From a checkpoint of a small rotation predictor.
Model: arch resnet_bottleneck, norm batchnorm, depths [3, 3, 3].
Training: soap at rate 0.0029, 11100 steps, batches of 256.
Data: trained on rendered scenes of toy objects such as cars, trees, mugs and chairs, 97500 training examples, 29.1 epochs.
Rows from block 5, named by matrix and row number. Each number is 128 + 32 x the weight over the matrix's rms, rounded and kept within 0 to 255. All counts start at 0.
# fc2: squeeze-excite expand (model.blocks.5.se.fc2.weight, 384x48), inputs 0-47
fc2.11 [134 111 102 125 132 138 179 151 160 117 134  89 169  91 111  99 115 158 123 125 132 159 105 101 205 169 134 148  88 117  98 100 121  72 125 137 122  75 123 155 176 129 107 125 130 162  94  95]
fc2.12 [149 138 164 129 164 127 145 108 166 117 142 146  88 120 122 104 154 153 146 158 156 143 102 132 161 124 201 124 117 128 121 171 156 105 119 119 158 160 145 165 167 119 112 120 135 154  62 146]
fc2.13 [119 142 142 138 153 152 142 153 137 143 145 122 142 131 170 148 146 104 112 149  74 126  96 151 149 134 167 145 149 133 172 147 103 176 151 137 127 110 157 127 138 121 131 140 103 105 145 158]
fc2.14 [160 147 145 124 113 122 114 130 106 129 152 107 150 133 146 149 129 157 122 150 115 151 156 113 169 146 166 182 147 161 136 132 111 150 130 145 118 135 154 159 201 135 156 129 106 116 170 145]
fc2.15 [123 154 142 120 135 132 172 141 167 179 125 164 128 134 106 189 161  69  95 113 126  49 105 138 108 144 121  90 107 152 144 178 164 112 130  71 178 146 164 142  82 124  95 139 121 107 113 136]
fc2.16 [140 123 162 119 109 101 158 145 144 105 162  94 107  65 163 113 184 160 190  71 182 104 124 157 156 114 105 157 116 112 186  72 162 149 119 123  86 134 213 136 124 109 109 144 130 141 127  95]
fc2.17 [101 144  93 119 122 146 129 148 131 106 117 142 161 124 123  95  94 120 173 161 193 158 139 141 141 109 145 182 172 116 132 143 103 108 129 144  89 180 122 157 155 127 143 137 139  97 151 117]
fc2.18 [168  76  82 127 123 118 139 154 163 139 107 128  88 121 177 106 116 122 135 127 102 104 102 119 102 159 152 129 159 112 128 113 117 126 148  89 152 118  98 152 186 136 182 114 112 140 109 189]
fc2.19 [124 139 160 116 162 147 133 158 148 109  90 117  98 154 155 124 142 105 117 134  94 143  74  96 115 144 162  81 104 131 131 135 130 160 119 134 180 115 132 132 164 124 151 109 112 146  74 138]
fc2.20 [149 170 110 134 151 137 111 114 168  74 121  72 123 154 165  84  97 125  96 182  74 140 152 158 130 156 114 181 170 122 156  72  61 105 109 151 108 113 149 112 102 129 161 139 104 166 165 185]
fc2.21 [185 117 154 127 133  96 151 144 128 155 129 102 112 145 161 112 109 124 134 123 110 115 153 167 128 115 153 154 137 119 148 123 144 135 152 124 137 120  99 133 138 130 131 160 104 144 185 178]
fc2.22 [133 132 136 114  93 134  80  99 119 112  80 146 119 129 140 150 127 122  94 161 170  97 103 151  98  85 149 102 146 153 163 146 177 197 136 134 135 127 164 115 173 121 120 113 149 143 152 132]
fc2.23 [142 108 123 125 182 181 138  84 158 180 122  84 161 143 168 142 160 116 125 127 105  78 125 141 123 157 178 153 164 103 121 160 191 138 148 137 106  98 131 191 144 125 182  80 148  86 156 174]
fc2.24 [138 149  81 135 115 141 112 146  93 157 147 152 177 173 100 133 120 155 166 135  85 139 162 161 124 129 109  76  95 154  87 124  85  74 111 150 155 159 135 158 120 129 175 145 127 106  94 113]
fc2.25 [122 112 185 134 144 116 180 132 139 130 153 135 169 130 154 138 131 118 121 145 136 153 152 171 177 142 154 130 103 158 116  46 105  85 133 144 193  82 148 124 193 123 113 167 126 109 158  79]
fc2.26 [ 96  92  98 126 166  98 115 130  81 121 122 121  85 130 135 111 181  57 170 174 170 157  75 104  85  81 103 119 131 204 139 212  99 221 111 114 189 111 143 111 113 131  57 188 153 140  82 121]
fc2.27 [108 132  82 128 115 112  91 143 134 102 137 133 143  99 119 118 147 115 115 152 126 153 107 125 180 132  92 177 124 136 121 107  99  81 120 138  93 111 150 122 140 125 100 100 144 114 134 144]
fc2.28 [105  94  96 134 138 129  88 104 115 126 146 142 117 145 112 147 128 128 177 186 117 148 103 120 144 114 120 142 102 176 134 152 131 157 132 160 105 116 131 154  94 132 101 153 112 154 163 106]
fc2.29 [116 125 156 131  67 141 106 111 161 151 126 119 105 142 129 135 147 101 133 120 126 129 126 130 145 126 152 126 142 171 140 110 187  96 133 220 150  97 139 137 100 120 152 172 104 177 155 166]
fc2.30 [137  65 125 118 113 110 154 156 132 139 132 152 147 104 180 149 148 118 144 151 122 177 115 112 167 121 185 143 156 140 181 154 145 153 106  93 171 183 122 147 149 116 101 151  96 136 169 125]
fc2.31 [ 29 218  84 133 110 161   0 106   0 168 222 141 110 189  78 165 112 171 191  86   0 205 196 103  10  80 138  25 112 107  73 112 111 182 128 210 149 250 131 154 162 146 255 220  86  58  99 162]
fc2.32 [ 67 200 137 133 175 115  19 120 108 130 128  74 136 118 134 146 104 165 175 136  97 120 148 142  96  80 112  88  71  99  78  67 172  96 121 116 103 182 123 146 133 133 181 123 114  48  95  76]
fc2.33 [124 141 125 124 127 102  99 135 159 124 194 128 135 145 122  95  88 143 118 138 143 135 184 102 120 157 129 153 201 127 157 102 105 115 104 109 134 102 115 164 112 125 133 152 127 160 142 141]
fc2.34 [ 99 120 108 128 140 116  97 133 109 149 180 186 125 108 154 101  98 121 131  54 156 140 121 131 154 113 116 126  97 145  85  74 125  85 120  83 105 135 140 150 180 121 125 116 123 103  57 143]
fc2.35 [187 100 167 124 150 105 120 118  69 100 121 123 101 164 122 130 158 117 203 172 141 157  97 130  99 128 139 107 159 135 149 240 181 178 119  48 105  68 143 143 126 124 142 152 135 186 117 147]
fc2.36 [153  91 181 137 118 108 131 142 130 110 135 138 124 109 131 100 145 132 150 182 126 123 162  91 125 165 105 139 147 157 153 136 100 122 125 100 121 121 160 124 141 145 111 140 132 140 159 119]
fc2.37 [112 109 117 126 119  48 134  95 142 123 170 168  79 129 157 108 156  92 126  99 147  78 107 190 104 159 135 160 145  94 131 116 147 139 124  63 131 101 161 132 147 126  90  83 133 146 159 172]
fc2.38 [167 118 139 116 114 182 126 132 157 132 117  82 165  95 119  94 112 135 119 111  90 148 184 173 159 113 206 128 143  93  92 121  99  93 128 142  87 143 151 105 171 133 186 143 127  94 149 166]
fc2.39 [ 59 217  38 131  89  93  94 128 149  97 204 132 103 130 123  68 140 112 160 156 141 142  78 110 174 176 113 203 185 115 155 243  98 161 118  99 104 165 135 136 197 129 117 137 135 126 127 105]
fc2.40 [167 167 101 126 197  91 241 202 144 192  72 116  53 128 102  52 201  99 173  81 153  19 114 128 104 155 122 115  67 133 107 181 144 153 122  16 215 126  90 166  89 138 105 123 149  97  97 216]
fc2.41 [138 139  98 138 150 164 145  97  96  94  72 114 162 116 146 122 177 123 134 119 172  91  93 129 144 101 108 168 142  98 207  94 143  94 111 109 135 106  93 126 166 135 132 111 162 112 154 127]
fc2.42 [181  92  85 136 109  49 127 124 178 113 183  93 100 140 135 120 176 170 118 162 215 216  51 129 250 170 108 176 160 130 116 109  95 126  95 154  88 222 162 159 113 131 137 189 145 218 123 106]
fc2.43 [163 102 136 144 191 141 153 113 147 135 159 126 153 100 103 137 129 102 120 128 117 143 138 173 122 135 117 132 113 184  86 128 151 198 116 129 111 102 121 110 159 132 148 104 155 142 154 129]
fc2.44 [125 143 126 126 122 166 125  83 109 127 145 158 139 126 105 162 100 143 106 129 108 145 158 128 103 121 175 133 116 159 117 139 176  76 130 197 113 125  93 152 107 126 141 117 147 128  90 132]
fc2.45 [116 118 135 138 114 110 124 151 111 109 140 131 117 137 156 102 113 146 112  98 102 178 139 135  94 130  96 156 181  84 150 125 133 127 122 106 171 118 126 103 159 128 173 135 132 127 123 120]
fc2.46 [136 117 127 121 110 113 163 149 147 110  91  92 152  78 161  97 108 162 120 158 136 135 134 130 144 129 126 195 126 137 161 119 114 102 138 136 137 150 156 124 132 119  96 137 136 111 107 126]
fc2.47 [102 201 122 123  87 129  55 214 188 105 180 140 109 150 128 140 175 141 142 136 134 202 103 130 216 151  72 161 164  92 116 100  50 123 115  89  58 143 121 143 138 131 112 205 116 159 179 114]
fc2.48 [128 177  79 123 121 133 143 119 117 174  97  82 138  83 114 164 142  70 153 143  85  88 196 146  89 125 136  92 140 147 144 161 149 188 123  94 152  89 115 101  96 127 160  94 118 139  81 140]
fc2.49 [139 141  92 118  97 119 159 162 174 146 152 121 130 106 160 149 125 151 139 140 130 146 153 146 167 142 114 138 105 128 164  73  86 107 128 131 141 126 139  83 166 132 148 100 134 137 127  96]
fc2.50 [126 153 115 119  87  94  78 118 190  85 132 109 157 102 121  63 118 133 132 156 165 165  76  90 223 155 133 145 185 125 153 136 108 151 115 157  91 187 163 191  66 144 122 190 102 139 117 112]
fc2.51 [132 132 159 126 115 140 144 178 162 100 121  92 141 103 170  81 105 114 119 124 143 116  88 114 145 148 149 169 118 136  95 106 128 108 138 156 129 123 135 107 136 131 125 102 155 104 139 145]
fc2.52 [111 154 131 131  90 129 141 132 137 138 108 113 128 122 166 133 114  93 130 175 118 123 133 135 131 141 141  94 146 125 107 100 126 115 140 125 115 147 117 131  99 116 144 116 156 112 115 131]
fc2.53 [ 82 113 154 120 107 159 152 185 189 106 104  65 206 105 165 118  99 188 102 135 123 175 102 158 166 206 186 139 153 124 143  78  79  75 138 155 110  71 131 154 237 131  85 166 138 125 188 111]
fc2.54 [127 137  90 130 135 116 146 163 144 157 142 117 167 129 121 134 137 121 184 116 133 139 146 110 171 123 145 120 162 127 144 102 173 163 120 123 106 153 131 197 116 109 158 145 147  89  98 155]
fc2.55 [108  86 148 127 169 113 202 128 164 137  66 160 141 108 100 117 175 149 149 106 169 143 136 148 135 128 120 119 134 152 166 168 255 180 151 121 162  96 123 163 219 111  31 122 115 181 152 150]
fc2.56 [115 168  64 125 148 103  74 134 130 182 188 189  87 125 166 178 182 119 164 120 134  88 162  83 145 149 169  34 136 116  49 171 160 171 118 104  88 216  76 178  62 119 203  95 177 151 109 154]
fc2.57 [167 139 118 123 145 141 134 114 116 160  99 126 124  98 111 148  96 118  68 101 147 106 184 107 155 131 132 177 146 113  53 140 187  77 123 124 103  94 103 160 127 118 122 135 117  85 159 129]
fc2.58 [ 65 157  77 129 169 133  94 154 155 136 175 136 132 159 107 142 131 160 183 178 165 113 111 154 172 162 151  88 143 134 144 107 114  92 139 164 146 158 118 140  73 101 161 183 103 153 156 154]
fc2.59 [ 88 114 101 130 101 132 127 147 156 116 141 107 157 112 140 173  96 196 168 116 117 151 152 143 190 126 126 189 175 127 154  75 102 111 145 146  78 195 179 148 166 150 118 150 138 133 148  84]
fc2.60 [104 130  69 127 117 106 140 129  93 139 112 138 148 149 131 139 153 123 150 137 108 148 144 125 149 142 111 120 182 110 152 178 150 193 127 161 140 168 134  99 156 143 115 122 145 173 162 136]
fc2.61 [218 139 171 128 133 179 215 106 134 177  83 152 143 145 152 177  95 113 109  70 158  69 200 153 125  64 139 127 116  39  88 131 174 104 115 149  80  97 112 151  18 118 121 108  76 134 144 112]
fc2.62 [144 137 118 129 133 179 116 160 117 153 199 142 120 168  88 121 142 100 213 128 142  59 207 162  87  89 114 102  78 179 118 157 132 138 155 126 146 173  87 111  83 137 220  97 131  13  68 124]
fc2.63 [ 93 169 141 119 150 108 113 132 176 112 142 141 138 123 141 131  79 118 169 180 184 143 112 170 172 101 133 132 125 136 146 149 161 137 125 130  99 209 167 128  91 129 134 148 143 120 137 116]
fc2.64 [172  92 163 127 129  85 116  71 137 140  81 128 108  97 140 130 134 111 162 108 172 118  55 122 123 128 135 103 103 187 121 142 100 104 148 107 134  92 130 138  83 122  82 153 150 123 133 137]
fc2.65 [128 152  74 126 140 185 159 154 128 165 161  67 177 125 113 121 127 162 124 114 107  62 133 175 150  97 202 144 166 115 134  78  66  81 114 161 153 135  82 115 154 119 187 152 111  91 135 164]
fc2.66 [ 92 132 138 121 131 159 148 174 121 157 118 147 157 108  89 148 104 131 173 114 109 123 127 108  94  90  98  77 118 139 179 132 123  97 127 134 148 162 139  44 166 135  66 161 137 109 144 137]
fc2.67 [124 148 132 135 152 129 113 123 181  94 119  80 149 162 121 149  89 165 161  94 111 141 106 157 178 115 153 178 165 111 124 121 168 101 110 133  68 114 166 204 156 132  97 126 139 126 149 139]
fc2.68 [131 123 154 131 125 105 162 162 234 150 122 177 143 117 171 149 185  83 201  80 201  48 157 139 173 152 134 121 167  89 186 166 177 131 130  80  70 161  65 130  46 135 159 150 138  81 162 137]
fc2.69 [122 114 121 128 113 126 116 142 100 117 124 156 127 150 156 122 113 149 149 135 124 129  99 141 121 116 120  99 122 133 100 126 122 140 124 103 140 132 101 159 144 128 125 135 145 113 111 121]
fc2.70 [ 95 165  86 120 132 108 136 147 146 139 172 174 156 123 113 122 170 137 173 112 100 198 115  82 121 154 217 126 113 114 157 177 148 150 134 132 128 190 169 145 176 130 168 171 130 141 148 139]
fc2.71 [155 117 103 133 135 142 160 153 128 159 126 117 137 122 146 135 117  87 150 104 111 144 107 107 122 149 173 144 127 144 106 125 166 120 126 133 129 125 138  96 108 120 102 129 144 140 129  82]
fc2.72 [113 147 131 127 126 166  95 123 171 164 134 135 116 105 157 108 118 116 118 112 106 114 114 167 143 124 125 126 113 130 118 105 101 121 119 139 126 105 140 156 158 140 133 114 121 112 134 134]
fc2.73 [103  83 175 131 155 141 126 136 106 107 128 128 146 148 122 105 130 112 103 111 138 134 112 119  87 123 104  80 144 147 122 113 164 125 124 148 167 118 162 120 111 130  79 136 142 117 122 160]
fc2.74 [116 119 106 127 171 118 147 104 129 114 126 136  80 145  95 101 156 128 117 122 120 118  84 119  91 116 114  96 100  86  90 118 158 123 120 108 157 103 135 126 161 137 140 131 119 161 122 133]
fc2.75 [114 147 104 132 115 131 121  98  73 118 128  66  97 132  94 143 171 105 116 178 135 142 143 115 107 138 116 168 107 180 109 134  97 145 129 159 151 134 135  98 145 129 137  96 119 161  61 139]
fc2.76 [147 105 139 141  99  96 116 152 165 141  64 154 178 135 152 131 170 114 145 198 169 145 126 144 183 194 172  89 165 184 169 130 136 167 149 127 218  59 153 169 169 131 110 141 152 143 199 101]
fc2.77 [171 133  69 124 108 137 139 104  91 112 129 120 116 117 137 125 129  80  94 122 121 152 131  94 119  93 163 131 112 124  52 138 148 199 114 158 175 169 131 148 191 126 116  91 159 153 125 102]
fc2.78 [ 86 111 123 137 151 141 159 136 141 126  97 158 112 146 121  94 153 116 183 119 132 137  94 155 112 146  88 107 142 103 130 141 150 161 125  81 135  74  83 142 144 126  73  95 143 157 110  89]
fc2.79 [106 140 170 128  93 123 122 171 156 150 154  96 164 112 166 140 125 150 140 137 147 158 178 173 152 114 181 147 138 145 177 139 138 151 116 148 166 148 135 137 176 121 149 166 158 123 129 113]
fc2.80 [121 120 108 116 112 162 113 178 151  97 127 147 128 167 118 122 162 179 141 123 139 115 137  83  86 156 116 132 104 135 123 173 137 160 132 157 150 116 111 171 120 132 129 146 109 161 150 111]
fc2.81 [196 146 117 132 112 128 144 158 134 114 119 110 115 113 146 148 139  92  85 112 167 129 120  66 181 113 134 148 133 120 145 160  87 198 113 120 159 169 113 139 129 138 146 164  85 112 101 148]
fc2.82 [154 129  87 133 157 187 189 163 130 165 109 160 183  92 135 169 135 147 129 112  99 179 162  40 121 188 200 162 108  83  92 188 144 113 137 197 120 160 108 151 158 114 170 113 134 167 120  95]
fc2.83 [118 112 175 125 163 140 116 114  77  75  93 121 138 182 162 166 142 103 142 164 129 101 145 176 129 112 113 116 151 143 139 134 137 112 122 147 165 115 135  88 119 121 151 110 132 122 150 124]
fc2.84 [163  14  94 129 121  92 131 155 161 106 106 132 165 112 108  93 180 145 104  97 131 134 100 131 125 139 116 109 172 143 128 137  88 130 125 114 102 101 125 181 208 129  65 143 137 114 155 140]
fc2.85 [159 113 109 119 147 167 142  93  10 229  79 143  50 151 146 154  61  35  44 111 110   6 203  58   0   0 226  42   2 156  34 121 177  65 143  95 230  21  85  51  42 128 206  84  69  75  91 131]
fc2.86 [ 90 203 172 126 153 151 124 130 175 202  76 150 154 150 147 171 155 159 152 118 102 127 162 121 139 137 154  91 163 130 127 169 207 150 129 108 135 130 115 161 112 146 135  88 140  90 128 130]
fc2.87 [101 119 127 138 100 130 170 117 138 112 100 211 102 146 127 113  79 175 176 152 129  75 104 171 150 148 158  87 116 117 149 158 113 154 109  89 189 147 130 169 133 122 137 158 125 164 152  94]
fc2.88 [ 35 175 202 119 142 167  49 106 118 101  70 215 181 163  59 218  87  68 215 140  63 115 148 166  25 100  97  50 162  93 109 160 163 142 120 103 129 147 138 147 126 135  95 200 102  99 146 122]
fc2.89 [130 146 123 138 156 117  94  68  38  93 116 118 161 165 104 139 147 129 136 114 171 135 133 113 134 135 141 130 145 146  97 174 173 151 129 118 146 131 148 131 148 124 139 118 138 147 130  75]
fc2.90 [124 148 146 133  99 182 139 139 159 213 136 100 163 118 124 191 113  26 119 126 137   0 204 104 123 106 156  86  96 163  59  34 168  69 134 163 102 121 141  95  81 125 192 111 111  74 137 125]
fc2.91 [134 100 143 127 177 172 126 156 101 131 167 147 132 102 100 128 137 138 122 161  97 163 124 123 149  98 134 133 136 178 177 181 156 146 133 160 148  99 133 120 164 133 171 125 134  92 152 135]
fc2.92 [158  88 137 127 161 135 152 159 144  97  94 145 128 149 116 101 163 105  99 151 155  86  89 111 126 104 134 126 126 130 196 134 145 135 138 137 142 128 175 127 127 126  79  99 108 148  81 107]
fc2.93 [113 111 183 132 143 109 121 108 138 152 105 203 113 148 167 141 127  88 160 119 133 160 150 160 180 155 139  85 119 164 121 165 138 213 148 156 152 168 143 173 139 101 164 150 130  92 154 184]
fc2.94 [142 118 186 132 129  95 153 108 164 177 117 126 133  75 145 153 151 143  46 143 163  72 179 122 135 100 180 174 124  98  72  75 142  92 118 170  85  97 137 134 116 135 104  88 116 135 190 172]
fc2.95 [101 132 126 128 150 144 117 114 124 139 147 146 121 125 147  98 148 168 101 141 135 127 135  64 174 155 184 156 132 129 110 141 115 168 130 149 134 167 157 157 212 125 135 157  83 179 127 125]
fc2.96 [ 57 112 162 126 118 130 135 175 154 117 141  82 129 154 168 143 151 171  99 115 127 170 120 163 127 160 104 216 145 137 109  41 106  50 135 150 118  96 161 170 202 113  88 139 127  99 142 115]
fc2.97 [127 146 112 127 125 127 122 140 115 140 106 138 146 157 107 112 100 106 147 135 129  93 126 126 110 116 110 105 132 135 105 155 107 153 127 138 144 147 136 114 106 128 114 152 137 104 130 124]
fc2.98 [ 79 101 140 131 117 110 132 104  62 140 134 112  90 143 113 151 109 106 124  68  80 113 183 126  76 129 174  57 155 135  96 139  95 154 119 111 162 161 121  94 162 122 148 136 135 102 116 102]
fc2.99 [139 177 103 125  80  84 138 178 136 124 118 128 128 187 177 124 141 122  94  85 100 133 166 127 133 132 128 152 149  95 148  70 103 131 141 148 121 147 114 150 168 130 135 156 154 100 125 159]
fc2.100 [103  79 138 127 163 132 130  88  62 106 182 159 143 139 113  93 130  92  78 143 122 149  91 119  69 110 117  68  99 148  87 124 165 159 138 121 152 100 138 146 100 122  81  99 131 105  93 155]
fc2.101 [160 109 141 125 143 120 145 154 149  74 123 119 122 116 140 132 171 175 121 167 121 163 127 150 153 140 181 153 153 161 116 156 149 168 136 179 149 174 125 147 179 130 160 111 123 129 154 136]
fc2.102 [112 170 144 124 104 152  90 121 117 119  91 153 132 144  60 180  95 114  93 118  98  87 179 163 142 132 141 141 131  77  86 118 140  17 112 127  88 126 103 131  88 123 118  84  95  84 142 158]
fc2.103 [146 113 108 129 126 116 167 118 106 148  80 150 116 183 112  78 130 131 141 134 170 134 154 127 130 141 120  97 165 124 134 196 135 152 152 119 156 150 115 147 113 118 118 137 150  89 160 109]
fc2.104 [109 159 121 129 143  94 135  86 153 142 117 110 124  99 116 142 124 124 127 155 141 119 148 168 177 163 135 122 128 123 126 150 109 146 134 117  74 133 176 127 139 130 117 110 128 160 136 124]
fc2.105 [168 185 140 131 133  95 156 159 136 124 134  88 143  60 154 133  64 153 107 120  89  99 160 133 154 168 155 108 170 153 127  50  87 112 123 152 104  92 110 138 167 132 133 112 118  60 194 163]
fc2.106 [113 141 163 123 150 134 148 148 163 155 134 122 116  72 144 132  79  99 112 174 129 147  95 113 177 146 131 158 153 145 132 157 100 111 136 130  80 112 137 103  56 134 109 115 134 105 162 128]
fc2.107 [137 162 154 130 134 132 140 104  96 113 145 175 132 148 102 163 120 132 134 155 113 130 157 155 179  95 192 164 107 105 125 233 159 170 119 142 131 200 153 153 194 143 181 139 122  76 173 137]
fc2.108 [126 166 136 127 171 166  93  82 137  84 156 136 146 112  99 169 105 114  79 138 109  69 172 132  83 101 117 156  90 119  70  80 156 110 134 115 130 132 113 117 133 137 154  81 135  74  83  80]
fc2.109 [177  84 115 132 182 154 189  85  52 151 107 114 163  89 115  89 182  76  82 152 154 104 123  89  64  75 160 125 128 131 130 181 192 119 134  91 164  57 124 132 160 133  35  39 122 120 101 163]
fc2.110 [136 108 215 134 135 130 191 121 125 136  94 159 140  84 144 163 154  71 145 152 147 144 126 140 121 105 176  96 140 122 165 164 209 190 149 115 178 138 141 147  64 104  96 124 120 103  89 178]
fc2.111 [148  82 148 127 121 138 137 117 176  99 174  78 127 167 154 119 147 160 127 109 117 162 115 142 163 136 189 127  95  73 103 142 121 160 113 172  95 154 106 172 245 128  53 144 157 170 168  92]
fc2.112 [136 154 165 122 111  90 135 149 172 140 163 106 156 101 120 127 126 167 160 161 133 194 143 176 203 159 147 183 118 154 169 108 169 154 142 135 121 181 201 124 188 130 114 147 136 147 156 115]
fc2.113 [107 127 126 127 109 119  86 134 101 140  82 129  74 151 134 179 148 155 162 137 147 167 159 148 106 128 107  97 124 145  97  97 158 114 137 159 124 144 102 103 139 121 167 118 133  96 113 138]
fc2.114 [154 141 123 127 154 150 138 122 115 137 124 122 140 185 123  88 143 106 114 123 112 186 140 117 118 154 174 155 116 117 117 120 118 119 125 156 124  71 131 169 179 125 123 151 130 170 131 150]
fc2.115 [148 122  99 122 117 120 139 143 112 119 136 129 162 129 145 132 114 148  94 124 143 123 129 136 153 134 119 147 136 128 123 125 130  84 139 103 110  98 150 116 120 131 123 126 122 117 145 128]
fc2.116 [118 148 146 130 128 132 152 126 143 103  64 118 126 144 138 155 137 101 152 156 144 118 106 110 130  97 161 148 147 105 165 178 120  81 120 107 135 162 114 129  56 123 100 154 144  72 125 127]
fc2.117 [102 153 157 122 135 134 134 133 130 125 134 135 144 158 142  94 103 169 120 144  99 127 122 141 154 147 171  94 133 125 109  74 167 157 132 143 124 120 173 191 211 139 110 132 100 159 162 155]
fc2.118 [207 158 189 131 107 138 149 125 154 134 142  94 122 154 140 160 104 159 176 156 146 163 192 151 136 172 145 161 148 144 143 150 155 158 124 119 114 169 117 178 140 135 178 120 106 145 127 137]
fc2.119 [129  67  53 121 150 130 129 178  70 165 132 195  87 144 104 114 203  84 184 177  90 163  80   0 117  87 121  75 117 164 214 200 151 174 166 179 221 102 123  99  89 124 143 117 149 221  30 158]
fc2.120 [219 157 138 126 167  65 230 162 145 164  96 156 104 103 162 129 238  71 172 122 182  32 107 143 173 137  97  84 121 120 140 178 187 169 125  27 133  84  80 134 110 126 129  43 129 133 108 141]
fc2.121 [159  90  45 140 140 173 196 186  49 149 182  64 141  89 100  91 127 142  51 238 129 255 140  43  95 142 230 134  73 255 192 183 115 142 148 217 190 122 125  31  96 132 105 168 126 169  83 108]
fc2.122 [ 82 107 173 141 136 129 131 160 159 120 116 110 135 119 165 108  75 167 136 134 112 171  91 169 187 152 129 157 181  58 170  87 100 112 133 111  45 171 125 193 132 117 120 133 145 143 119 112]
fc2.123 [ 92  81 122 129 139 169 104 140 154  81 122 113 143 103 128  86  63 178 128 157 132 110 127 156 132 130 179 145 153 147 143 121 112 115 119 123 120 169 116 186 175 127 140 208 149 122 163 115]
fc2.124 [ 47 171  29 140 134 111 154 182 168 123 199 109 105  14 132 123 122 111 187  95 120 222  55  74 200 159 145 216 161 163 200 115  95 126 113 116  45 188  87  51 255 133 146 151 149  52  83 178]
fc2.125 [ 75 208 145 139 157 141 108  89  84 120 104 141  91 161 111 143  88  96 191 183 113  55 130 179  15 119 168  40  79 138  94 125 115 100 131  48 143 156 118  64  65 119 205 170 123  67  60 103]
fc2.126 [ 97 126 123 129 126 165 144 134 116 145 180 156 101 138 150 138 133 111 149 139 117  99 127 113 160 153 102 117 159 143 170 123 134 120 146 128 126 120 114 124 133 121 122 104 110 132 142 161]
fc2.127 [124 121  92 129 133 126 138 110 121 149 123 128 142 136 159 148 153 175 141 114 132 157 154 129 153 106 162 140 138  83 107 149 107  93 120 180 161 126 142 128 113 121 138 126 113 132 128 144]
fc2.128 [139 158 152 135 127 135 153 160 144 176 121 146 115 148 196 147 170 114 150 126 127 145 158 121 161 145 154 156 176 120 142 160 178 176 132 187 155 162 141 133 179 120 143 138 113 102 157 109]
fc2.129 [ 92 138 168 124 140 138 103 163 143 155  95 158 166 153  89 140 146 181 148 144 106 132 128 132 114 107 137 121 112 148 146 130 149 109 123 140 124 143 164 125 114 132 122 130 108 175 132 121]
fc2.130 [126 163 121 135 113 160  70 122 129 133 146 148 142 132 101 138 144 146 151 141  79 147 132 133  91 127 161  66  83 120  88 115 144 161  94 137 170 138 179 146 131 120 171 154 124 172 146 164]
fc2.131 [173 156 115 121 126  78 119 133  84 115 119 127 132 101 158 135 108 132 135 151 150 161 158 213 120 122 147 162 125 173 128 130  68 151 127 160 111 139 153 162 227 117 168 146  72 128 202  95]
fc2.132 [145 100  85 128 149 110 172  93  81 146  59 137  92 128 171 144 156 121 140 186 113  92  73 158 142 123 166  95 128 151 151 158 140 121 139 118 136 114 163 122 130 114 114 116 137 130 103 162]
fc2.133 [117 125  59 132 131 122 154 174 107 100 175 146 128 166 125 123 177 112 100 170 136 116 112  94 207  94 144 156 122 102 139 182 127 178 108 138 107 149 136 139 216 140 153  95 126 127 100 124]
fc2.134 [142  99 141 121 123 143 149 122 133 128  73 151  81 152 152 112 167  96 146 129 127 167 105  85  92 148 169 102 120 158 116 176 176 159 134 133 158 117 157 150 100 111 119 123 135 119 115 136]
fc2.135 [136 135 103 130 142  76 153 113  98 115 124 179 142  71 121  90 144 101 116 108 185 120 155  77 146 155 137 121 137 192 165 178 126 147 127  70 122 146  79 111  58 132 127 158 117  81 141 135]
fc2.136 [120 192 119 143 155 139  80 124 114 191 154 151 156 150  89 158 106 163 154  83  45 181 145 122  61 124 159  94 110  83 103 150 187 131 140 175  89 162 130 147 212 135 202 198 132 109 176 157]
fc2.137 [ 92 165 102 119 145 111  91  70 140 117  71 119 177 146 107 108  88 191 189 115 103 116 143 160 114 122 130 135 107  51  63 121 184 144 139 187  91 138 109 182 149 150 100 214 117 141 106 182]
fc2.138 [133 131 120 135 149 150 167 138 106 145 110 146 111 181 153 168 167 136 123 153 179 146 112 121 150 145 175 119 130 171 110 152 103 121 133 149 136 137 144 131 106 129 147 103 128 129 110  96]
fc2.139 [123 158 255 129 236  95  31  55  71 146  63 118  11 150 158 128  30 134 193 105 157  68 133 128  58  87 151  67  39  53   5  90 183  29 177 132 158 200 181 157  72 148  70 135 126 138 103 180]
fc2.140 [119  70 152 121 164 108 103 226 171 167 137 113 116 141  75  97 212 156 166 100 116 168  94 135 173 152 145  85 169 140 140 131 105 122 130  77 157 113 121 106 160 136 136 129 133 201 156 160]
fc2.141 [111 143  61 127 167 152 122 155 134 119 127 122 122 117 125 133 151 116 111 136 108 172 172 123 104 150 147 133 130 136 148 113 143 164 122 122 172 148 137 175 132 125 154 130 114 176  91 134]
fc2.142 [125 154 134 116  75 132 152 111 112 167 124 125 122  76 128 134 130  92 120 188 116 126 118 136  85 144 167 119  83 159 158 152 183 210 127 194 173 109 120 116  95 113 149 164  81 141 143 153]
fc2.143 [157 145 105 112 143 153 122 111  58 164 145 147 105 190  98 162 140 158  82 252 110 215 131  56 156  94 163 112  73 166 173 134 131 166 123 154 206 154 112  84  56 118 187 108 153 165  80 125]
fc2.144 [149 166 150 137  92 107 187 155 146 154 150 146 118  95 147 114 101 179 128 254 187 115 120 100 165 145 185 156  92 151 180 209 150 165 132  67 130 152 132 143  99 130 109 107 119 148  93  89]
fc2.145 [157 146 130 131 135 147 151 155 116 173 105 135 123 118 167 133 113 126 109 140 141 135 170 111 115 156 155 153 153 144 178 148 105 133 131 122 167 162 161 148 197 130 148 176 134 126 148 128]
fc2.146 [123 154 119 116 135  92 177  98  68 172  96 131 130 151 112 126 149 121 131 125 148 112 139 142 122  92 179 111 142 125 153 136 178 155 137 151 165 131 126 124 127 120 122 158 134 132  83 111]